Rows from block 6 of a small CTC audio transcriber, named by matrix and row number. Rows with one number belong to one channel. Each number is 128 + 32 x the weight over its row's rms, rounded and kept within 0 to 255. All counts start at 0. Numbers have three digits each. After the name is the row's rms in percent of the matrix's.
Before each channel's rows are labels from the 100 clips, of 14976, where the channel reaches its highest value: "top examples" is what is common among them; "loudest" is the band of the loudest frequency at the time of the peak. Only what is clearly more common there than usual is listed. The data: melodies that start on their tonic, played by one synthesised instrument. In brackets: how many of the 100.
# convs0: first width-5 conv (model.blocks.6.convs.0.weight, 144x144x5, each kernel summed), inputs 0-143
# convs1: second width-5 conv (model.blocks.6.convs.1.weight, 144x144x5, transposed, each kernel summed), outputs 0-143

top examples: the note C (83); the note A# (75)
loudest: 250 to 500 Hz (83)
convs0.63 086:112122106143151151161140153132131147148083138126150167110155067131108163088072114169120182116120113157123097143097100096042101170121099117109182143140114120168174105088096136186119076129118145133187124096112120117148097014085165093117128130187115076124145154102101053123122146136089095156078097109168097117164084105095121098090110143121116173101196109089200162151114122152155115087086151109143161116120058145138132169134127127123169
convs1.63 100:074153118077136112129108117090075121173119136115068100115160151103124137113071150182124101169156134070159143103100200108160116110117140136104141123110129126099104112193154120155139069135128096051127084116100142138088060196073144159153154059164110137149163144107161077090082076103147144145118138152075135135144115173121166098154124112130147152083165158162140205099066162105129176136146077111143131121134158147108120064169169113132160

top examples: marimba-like (26)
loudest: 500 to 1000 Hz (69)
convs0.131 109:125079137124189121091105169113159104095119124117088143156110175116138085167184143119149118106135133126113135127152111096119130169096079137100123122141106127052137188112150149131119132150127194101114169184097095084151199159186128140125110157070081125159155119107120116085077080156121144108121110167082150116055151178125139110199121152087105115110098111098134176142097056203107088107145111177140128093144134107072081162056093140103153
convs1.131 103:115081202135130114149162092205152155116115075125132149130146068130120176150160117144152094150122138129113118146115200150077136117111167081137138113150138165114088124127115111114099068110136185037147086120141194129129113109128146138136166117132165092102105170195177122137141106090094122129149127121086154034118108126104127085129123060083145131141120115150138088127141097080145155114097119106134172108114164099120109116090122223066058

top examples: pace: fast (74)
loudest: 250 to 500 Hz (55)
convs0.41 091:141108137101092122086165135088107106071201141091111178141124112121151155159096114114115148148122135111122099149092111122119126126119178144177145126128107160075147142073139108174102112102136074073133131092078173143079135134097127131152112061087149178144141055142161155089084116160102158106047072084116105157075147161098181129118117151144174087093089101106138141135130051164124090082095119177131167146142119137160101083084155074094076
convs1.41 073:133110123128175110193181130133086038067112079152139117138160108149106105145102093124147153156124117131139148146091151190106120121158077119060148085099104123143063114100088185129101113127185102133128119181145125190096157068121120139128195112143122078071146107081138117086120049098169101107093093105120131136096158079136098195123091086109164137145097119129151107070139064142110159130157130130158118107152089088151147149166105154092106

top examples: the note B (80)
loudest: 250 to 500 Hz (62)
convs0.37 096:136097187104109183142125118184105096189113139170119081114171109170117145103167128156190100117141166154128080083113167075107116096146108104148080144106134087105094107105095091110155108152134061198098113084115184066125117088105090176160180145126090142173154098154166125104145131133120128106120152136100161139127089112156124131124087102150188176125132106204118135150124030116136069126174107139141125075102127167104120073146120126137078
convs1.37 089:142165143174189095161117087067148129076126131087113172136086137048092163134093118156155127085122114074134173179149107127131106143126074119160101134108076159158095104106149184141107100140139170096121181093150142200103115155142043124098089100121182117105042123166141129127180175129160185106147157135218156127094091105088115149167122120144118088120103125147144140152141105114125154122092138126168129126172116105135137135201116139124171

top examples: pace: fast (83); the note A (64); marimba-like (42)
loudest: 500 to 1000 Hz (64)
convs0.66 092:101134104164093142079099147181142110142125120146134084016156138145104151153041126150120090165118142136105085182140117108125200089191096122100045110096138104155163157121108110123154142105129101101157105125135139179077077152084142166098124087093108126153113255142133098106137154064098108164099147150114135162132118100141122184137112140171123104150110145163094112170132102103097117099146110142085139121128118135197162114119120115138119
convs1.66 091:114159094155100132149143099152139144164157165159130170089120138110107134090179128183124148120135103124126138192127150157110106127142135086193115113138129204067165043115115137137124117143126108203131135123085120152228107140126095137176097138184124148150070163146149135078191132129155189135152123120160091103131142123162123124193144139134119203091168116140134116122112103136138150076077117090096095121123093111073125108213191081131143

top examples: reverberation (64)
loudest: 4000 to 8000 Hz (26)
convs0.114 115:169041187146096120140135150142197140139137149183141112097146113148145116116171150070144106091151101123110182146122098164145155101166168099050144169072145099119075099132135140084105146138110124087099127166109084132147131153075142119122127140155108124119086111112087135146133061156066067114214121177107137112096145134131106115160158119142140128096127141109168162117137061134134199180055107104062136139105174098103112086150128098102095
convs1.114 102:113053168102131158139122167188195112106144124112110109086150117123089133149130098070089108099166120132139128092171130157135136136116121137108134140147093085125180130163123093079139177126133132119212087165151129085130140121137132087063098147080105089134109103150071175107149092114090120102087156134151135119122115153103115126026134101120147094161132133132089087173181083114196086116158087186060054133121101118112132105099126103181092

top examples: bell-like (87)
loudest: 500 to 1000 Hz (82)
convs0.60 137:132113141158080108171095112139123160119133166098141112094125150186136104163098163188162122099105176088123115131079114146092112144224138159109181131079114120174171186146174000106156155133153193107110123180113099170135178122089122123139131160109119120101095143114085107159134060133136132121049164120217146117146156172125161137115155094103125105111127105121140115135158091082128155088137134136091124129124113129108152103168167120126133
convs1.60 109:131102124154144130134135096109201140121092122137129103101159133151155149095140133227071110131182139084097158126125098195101132157150149074068246122114082144139122157106098075143125164108152163107131115107159129183186147167144107123132168116166121110165114144083114166089144022132119106053136153185121129131112162133156126067154159091082147148107145114128118108132106157108151072167129152129116122143171136170080110111153141144128129

top examples: pace: fast (67); bell-like (38)
loudest: 500 to 1000 Hz (63)
convs0.22 143:077119136072127115097122140103064127111140093153113133129117132099149086103109114137138140114138112068132133167085183156173105115255175158138131124115147163102098141178126052112150091143136178150138127194085162143155115167149104116150123161113153126096146183111127128146097092113092115068121127150112123146118143144168104125133113118144147134142226125112098184111049187094139145073112141123158112113142165150095157119073056154104146
convs1.22 131:161166086170145163125142152089088203205112130146136149136137120163127160152135156021139106089102128051142121141110146129125124120181115137067144157174099127117135111060132041128102081144129134104107114109124109134086136097144106161159135117122153070124103100110135098107139075114137131097186131124189147079156111124132082119154133101096103138056103130158123112131094136147025125133118113130242154123121089128124113124121134123138101

top examples: the note D# (97); tonic: D# (26)
loudest: 500 to 1000 Hz (68)
convs0.67 089:140110157165066105150122116091135083122132145047191174146143060130131172146138128129113105108095129069144074130149144202146130110151088130116099134208130103137102134157082082144162155152139160139157121129119095123129083111183155148080185145122166047147095149104131125131062163158107048114075151223121136101091064092085088100092168161144147102127168165129112144122153118081169121134104139126138134142109125131158145142116126149138151
convs1.67 099:132158091123155159093170122140143095134177153120137050165150207127122100100068102175083153182044114158140099105165148083115118140171190126186119120123106106150130079112168139099152151125114161106129201132090126147130103097091098108109134094157114076085114137112091191181124127115143055114111098126132107105124149146152142175145128083108170110107066121099073115187135109074111163111134114094140121121127142139101137080108169163186180

top examples: the note F# (75); the note B (71)
loudest: 250 to 500 Hz (55)
convs0.115 088:121083098143128150083139127110091116092111140059144150131108106119141096136214086120086137108072114123153112154115196142124116148140095141104107128200127133121176120069133127113156093127126125105095118096072089107102137118087133176110125057143102109115107137155114148222150095145103035106128119135146129073117164139103101121096140107069136196150178101101132195181172113172186106093124066112122162139125087143139162123104147164167100
convs1.115 088:123125164117085156144115117128134129116145137154157134143115111098112189106115142136128128166083130072115113116212164158174103155131169111065129127133094140105107121148160207100189068141155179066139143085090136152117078150126105102077104073132145057131123135141129181228134111061086100110131129168144141095130122158146160115118124123121159098135088100093089114120106118042164098134072174067143092178100130110124145117136065134146130

top examples: the note F# (85)
loudest: 500 to 1000 Hz (60)
convs0.40 093:090155078143198178130097097086149104111135148173168230138127124068132041132116171130107085092106148111112115156119140134061139156109128118072108156117115113109124185155132123122155142173102116143133125112143104094144092129133102122115089151164129123040124135138077089133096064174126121109181161136098132148080131068159111138122146144164145147129175079120076083125145089159135094072124115173124103106096201177138135187098132116138157
convs1.40 085:149124120128074108138162113163122123153088122123129075149135116109106106199116148122078160118123093156118126114121111158169146109150161145168120081107117118136182078102118066115101132093184145153072135056081141120097078122127127134113141113123122218119148146100134114122100124207099113228102079114138128092129127115160146165142151186127106071094122126111147056098176052173152123067102106087141136065090123077177133137152143154127139

top examples: the note D (70); marimba-like (25)
loudest: 250 to 500 Hz (71)
convs0.61 088:144132114103186148090169140136113118061137170171144091131048099146148120054114133075145117151104201097164031142173137142119128068134128136132130151086142121094123136115150118143130150143109059144080094133083141148158094127125113150136190133170084149126141182161117181104093114133105162113090085246109160118143157121088116111124110121092090122087156125148103099120113144138113117077177121134113116106065116152179136082117092089136125
convs1.61 088:127141180116103091092183078130127156108117120122026140114165083130118093179133171181121106138063122119137157145158100123151061117141153112107126163116152146178037098093134122107136085108077118075159134118122158114181154143173119192157092143164115095092109139129101113075167124149153180145158174136166117089184073087164131133150139113122151134171154166110188133133141170088142132121163131115103199095113119072105151105160164102106135

top examples: the note E (71); tonic: E (33)
loudest: 500 to 1000 Hz (76)
convs0.123 082:119165132125144119153147118202134126146120100096132162158071118106163122153106089176196143110097185137154125118139121167074075138156119134081140176150064081142193145149089142077106125167164135100156083091184092124103036097117135079145138142145120141156128163102127093121147125130072092130115119096099121114092138121152077102096140118183203079128147055095125128137171112134126167117121144175122063137124111218122148132085093111129123
convs1.123 082:119153141160080161140142128093141178116165088117082132090125103098116084180090147114100124104143074055154154138126135197159163102162123097169051141065137118135122101096144112165203137165112142121138157129130111157156117164145108142125129118191167118086094156140148057097159170100139107164081155127153171131139086112155127176096205155098110216110119150093146123090155098138082149116133094106098205109112120105159100087117177122133160

top examples: staccato (96)
loudest: 1000 to 2000 Hz (32)
convs0.20 113:149146174161194147128155137135109130103113104110106145083050165132158189157148104159124085158167080138083103137147097177141106102118101014134120129130071143065125133142094091140072097130132151153109140114107201137093132130115085081122181088078081084144115106126144138136119101107102100184173103095076117142058078125090111131125131122079167087135141116153113090088168147186131105161182145141139138157091156163120100148153134140166115
convs1.20 097:160127095043066091209122098127144114120082157131143140143067110144113145041112121129186119091068187116143122007132103076114141139067067074129131163143133066106109091100094161132157153135104138164133137100101139145158169162192106148139120136077107176128129116051161150150109137149110157083156090131129142163096138138137097156101159130140106112123126110103111110161155108136113155131117127090133112115121123153132102093066137077128135

top examples: staccato (96); trumpet-like (32)
loudest: 1000 to 2000 Hz (48)
convs0.26 122:128113191134205132117119148143187174161077155198132090101091166122128139145114140101107106125142115081165133143137137159117135123136121102116094159133116157139140114203162104133124144139142185234106155108139225120154123159096142115185157135081134166144160135150156126110071099092153119151246141172124165122156081115142112128125143133136186144153121163137103164124151094090126067093140129084121126141162097121150109137085087124083084
convs1.26 121:186117126120140136123152130121169070106125179102153123150140138081120142136174130144153128077132115144071129100094094149153123142059095199150149116146126110131146105107114108097127119121127177065156159094087141165072149152169137128092090128077152102077108106111122086123067185076108139178053118046167084130138138105115190121107099084086164074170113101146159083184120088165164140073122117153080131110171164115129111165111157130097158

top examples: the note F# (81); the note B (78); tonic: B (26)
loudest: 500 to 1000 Hz (73)
convs0.21 093:118179137149104097110217137157106138142083126093145109135117081084102107157182119104088097088095101117113111093100180110164136165160073148168092100132139080133191121117130130128183079110113155117121081145085139135118132133125170168075149067139099125182140088120142140070056141180108127137142097160109127077094230094114180100143066102146114133145159106108114166118105156149109186142174093121078134103110098149096123152080136097143113
convs1.21 106:112114115133117157102087112138174178138162197146164108094077119134122156156146156111199100146091138157162193134152161127117135092158158150142122115115162104128078117153131092128129117105108086129144119126120109159179155125143157186136109036106123139093160184114128087185104140145142082120095092180163110170143147108117071094197083140100125175103190113089105113145106127050094145157104116030093133133102075111129093090133145148126072

top examples: the note E (95); tonic: E (70); bell-like (49)
loudest: 250 to 500 Hz (56)
convs0.52 094:103081083106102128151138193120029143098165100124130129162138160146095122113111133052089148139115142163177128142175120117113117065149128086119162115135117113126109130135134174132166055151155119109119154100087077136080095161131139104169079119110100060165119176120136062078118132136165157161124209140111091084131133116203119092119081095149098177135167135132102187119178138118146111140077187099100144093120095117177125101174119131131108
convs1.52 088:141099080181112122087106161077054106192123077144123153111117105131115122122100139131182164137128121144120096161106149089087155142080110185120163083145091077128128105136168148102079140181161119104157143135071144107141095128113146148127114100158103189114124114071136081125121088151088082035119106103155147108152100141118119137083107104142200068123189113159103100093113160099168141154104158118127136216135083116160167111096132141189170

top examples: the note C (69)
loudest: 1000 to 2000 Hz (40)
convs0.129 103:168136173114124108100137147120104087132083125092107083081139051113085114097069133128115162157134050150102121128117113142102124127082100148128125104116130135088130081063086095083111162132130087051164128136119157149160151130255120124071142104131123052135061068093128095151092116119182096186099152105139128166117143107146134169126155127091151114129117072165165157116119148157171100065116115114136137133110106182088135126127132124104155
convs1.129 092:111114118139211113096092168122105103124201132144102124088169156128134105169127093104092133073103153117130074098142156089117156133144112135094120137122159076098098125166139139129126126081105121147098103122105122098107161091078181153187138143169099141113098071103136160091097080158138108120213094138104139122081097162120117109061092115097083101099106103091093117111071082111116132206181187092119102163105162071140123126052139115158085

top examples: pace: fast (68)
loudest: 1000 to 2000 Hz (41)
convs0.90 112:136123143146146142103074097132173192076126126142117086136143147128170145104134121152164145102100145151179095122151160082113119120165102096123135159127096105130157171117111081075118035139150142134126095141161080134140113121098138146157153155123105106098190131099105122089102130139073162145151134156067113136128135201150000136158105135108082164122087053141126087119087153105131124119134139091131122128172189085094055057135121097125129
convs1.90 108:154140133207100125163180117136146165094099072149115140147175158125103143097125113122074114099079103205092172126154141059134151127113129132212080100142115138183120138122139104153112109103100177173128189085135132106124108158138119145120079098129164088142113158078141049111135106144125101139137141108118168160109082137107000106166190124142161137144116101156142137148141112122151140119161110123130097091130146169138083152130149142144110

top examples: pace: fast (77)
loudest: 500 to 1000 Hz (77)
convs0.134 083:141085149120198153141155101148139115120196108091134096133083145125129188155234157145128091155123112161158106147101204131092142148154109114150120117168154092097140097090168105111110171145150163155096142108144114149114125187120124143094182164116157148084088176128124122118142109186121170208084186111171163118133167126133091162130146100138118142165114054198113114126153149116103059106158157115056107121103150113132121130086086148075119
convs1.134 101:087090109174095116179154087189110136058105073141095168113156125099096191139129135166120084158085139107143118139094177150122127147150126122157094123108166168125115143133076139143096097137108246127148088133076143142151086120126140124137104095143145126115123097076136120132127065146171135160129141162171145115105137181137132089126156150071158101118089127089176204145095114067112131139113135049141214120099150154127100129190149123150161

top examples: the note C (77)
loudest: 500 to 1000 Hz (56)
convs0.91 083:138181124146166115093144149133174135100070123151126100118163135221125141165156121122180101106164153122118145150107152194141140115143116085142178131182157172141051147143115172113152104143118118142145112132146175164082121176093165092141155194112102122142077117101120063137147099075085119087157111172078094114142133042097122130119153132167122117104066118134071088100120160032120068142113091133124113124106138133097112134093156149187139
convs1.91 080:120112195123071095142131135107116144150173139154110132122196150096082142152113133135120113115044106107113123115154115118100149096113059182148125154125139166162177081118117118127087104143062137117174119057082142139199126089211132166110077104140102234071094146138154141086103136100118139165080124102127165084148087183120137132124144102114136112143173135143125154165146128165104147102092132087103131087135148079196111113147164119093152

top examples: the note A# (67); pace: fast (66)
loudest: 250 to 500 Hz (60)
convs0.112 117:145126139137114108141076136125145129135163102135131078173125167096086159111127138147132102176109101083131127093079173087124130179043113134059126118123115130142198081110115151137139118139138140143137167063153126134094130096136139072124137192123128156138144156172165198134151115164121155151123125087120173119142222131147160131154115190123086118172086129148193095144118028179176110112122145107146132087110155135103029122102088141123123
convs1.112 122:097117124112131127153052095118099135074164069175143124123143138110143099068066117207146177117077133129128077108065126125121140149061145126063121117128138094138146121137147113097108104126134070144127139152147115098163113054138141113105178169129130088169093084114155110129091088134156172153116161128151136158095157132127176108074126060141038139169083143153210102153184060125085069144138135131167126147126157126126136129116160132129139

top examples: pace: slow (82)
loudest: 500 to 1000 Hz (54)
convs0.113 104:152091075156108130108136113148149093127136037078100210029133087128113158117099145102129190092055164131074198104130119122104097188099117062129111118168126169084063171127120161128150140123097090158119098121153131117138138184138137119143151129097138083123132156119107177113066105097105144069126099148138136126125114099101142118104101124166204137131107124123164165125168158112169116113129122131109153087094170138119177134147205147109138
convs1.113 097:129151166065112070172060119146120139084156138125169115154146094177118163126127128145104062106147165142087099148089139098200125138117172157132186064183156140154120145120146110197166121142182103242149116096105146120122130128106123098139139122149128094094162108132158128129131109138133096174129111098158129139118184110140118180125121178153092108115149097189081108151115121127165130161207057155110152141131138112148110143161122080050097

top examples: the note C (86); pace: fast (85)
loudest: 1000 to 2000 Hz (48)
convs0.109 113:148104096163159157177148093100144101110126130141142135085126067103126157181117130072167156129180106150057137110161157072093100156105073179105101119117104080122103156155151127163132146099153198166118123111112089104120088110103118133125169104128118094155151130068125123138204128108122168183060129158164162151106148099162160141108139107110117199127085113120132206148168158055088099084113097105102122122117140214127160096086095111147145
convs1.109 102:117176204115091138125095138166103146174111128118159091110121093122141102082117098117126126152129141186138095138149074127109181138116117087184093147136109146114108092104118154092197079130086105067102129119135198155173130179045113129110138085216176113140155154101133101131104148122138129181130121135153123153077136147121104119159165108127086171140164169159148051140113150163119128191145132112092124147150202167109127147182120096106206

top examples: pace: fast (84); bell-like (30)
loudest: 500 to 1000 Hz (61)
convs0.47 085:086151093116137117174077183115130090094114128126098097163101112172115124131086140158137149126150124146124156127147138229119122113169130070067109129163083122134168104134118072091169125117109147077125119124115107173083107081183100101125167128100105123078125132108104047126088108098075135153099145154165117092114122116078101097113150156176089130168162123129182082091141187059106146105143188143066101128067103179181121134079119111145133
convs1.47 085:108116097161102120183149116111138117165120086149096146101151162088106139102107107164124172159115152088093085132117111102127118171123158115166091172075131109123163123107097107134103151222201134102139065056144093134152127166117108099118078165138098154123114040138156150041140143134177120091137157139101156151084075099149164124166110139123087166083143103102086127159124094157101175105112051113173133165119161086127109082087167104141158

top examples: the note D (98); the note B (74); pace: fast (63)
loudest: 1000 to 2000 Hz (34)
convs0.138 083:163114074091081121144086120118135094142122105131157136083127099113142156175115117156146152101166160188101124124109125132112110137141141164112126134193138142177154117107082111059051143146079098179150098118120085112114090142143126110121076150142156120175017155104161175132144105131132090119086093172143162139134017120064129146151094154139162052099079106142101077168116140145122167110107090066107119112115140154143110119119103099137079
convs1.138 122:165127133166117109157158122109177168066187148117217113171149111146140117132074107164123113117060145116227159144211111188120144143111139147146107125114157122104114152131168142143128176087100107156073154081141111137158108108109152075145140092119092142072170149177125154137097142113114071154112112161122130173123181116169133180162152162095126192136096158116066110088125133086122142126093125057132164098115132143154154065117145145161141

top examples: the note B (70); pace: slow (62); bell-like (31)
loudest: 250 to 500 Hz (54)
convs0.141 092:063145082156089057089137104105105093142090108088067137089118118104142125089142126117112136158120155152112109144133122120097130133169082065127150140123140090137150109159116107121115109094142111091174078077163073156144108072129096130117108137135133102076155157112047155123173100130209147080166173023166115114090155106100094126104099105130072103135092138086156132105078121113103065154082129140181112135116084136153160122137114111097194
convs1.141 079:166088104056155128132148121073097131146085048091130152135168106101114135185124117221107236124109101154104138183146159186119149155139140152145086078081134157136175147098059115136107110155084118130119162155141118109074118124118126161092147133085141098153080087163101131120121098164076142079171145130222139111145112125121153145132163115154129089133143125119116082121142111105157113148126158111162105161139184127130083164112132175097178

top examples: the note F (72); tonic: A# (28)
loudest: 250 to 500 Hz (65)
convs0.135 112:105140118113114138098103131143080117141095112189151140100139153135148126087117124178131170156089169106112167069175138180107141143103093157087065163153142122073127166138086111074137090137118123140186110098118139149089077161086122120144089128076126136156175146169128118078126133162155140074168135195178118095117157187146130130171127177116118153100190150104179121124148118090131066047129183079181157130154157076091077110111080121151121
convs1.135 094:051108116146133123151092092152011141068126117132131089129136123067120121078073113152102104172156131102157090108136145104104104130117170157133110119156138120118109134140125141159165160135134105142091166106083150120194107094121105100126100099187175104083102075195137088149143161133096082090116093088162129075149133131153115126042128123173131125112110169121133150122134103160184150126211092100165179126129060109126102157134179172122130

top examples: bell-like (97)
loudest: 500 to 1000 Hz (70)
convs0.34 123:131139171194100142102107146166148143143144130094183064183149142163138142155136126181129176091132144061149082082109105141082141124166116134152195155141124143144146086132149153105199100129160151141126117115112125162131129116157130160105105177118113136133186169186108128119152087095207067150078180137201170088155128105133190130126147129098122141164168120127139069168149132162185114126184109093038151150118171143103165149127144137143142
convs1.34 110:128130166114126180118178121120119132122127106113112102171128126119150100095113086208143102118152146133111139149107102124195120101130145181079240126143062096121127171070069129171122150088205138153090129119118136074135103179084101118163123161111110094112108124122118102175150088187119160033157110166124119180096097119145118118092102184131146119126135114153127148119131113130148130181120148094097122184120179127067084124197142123172117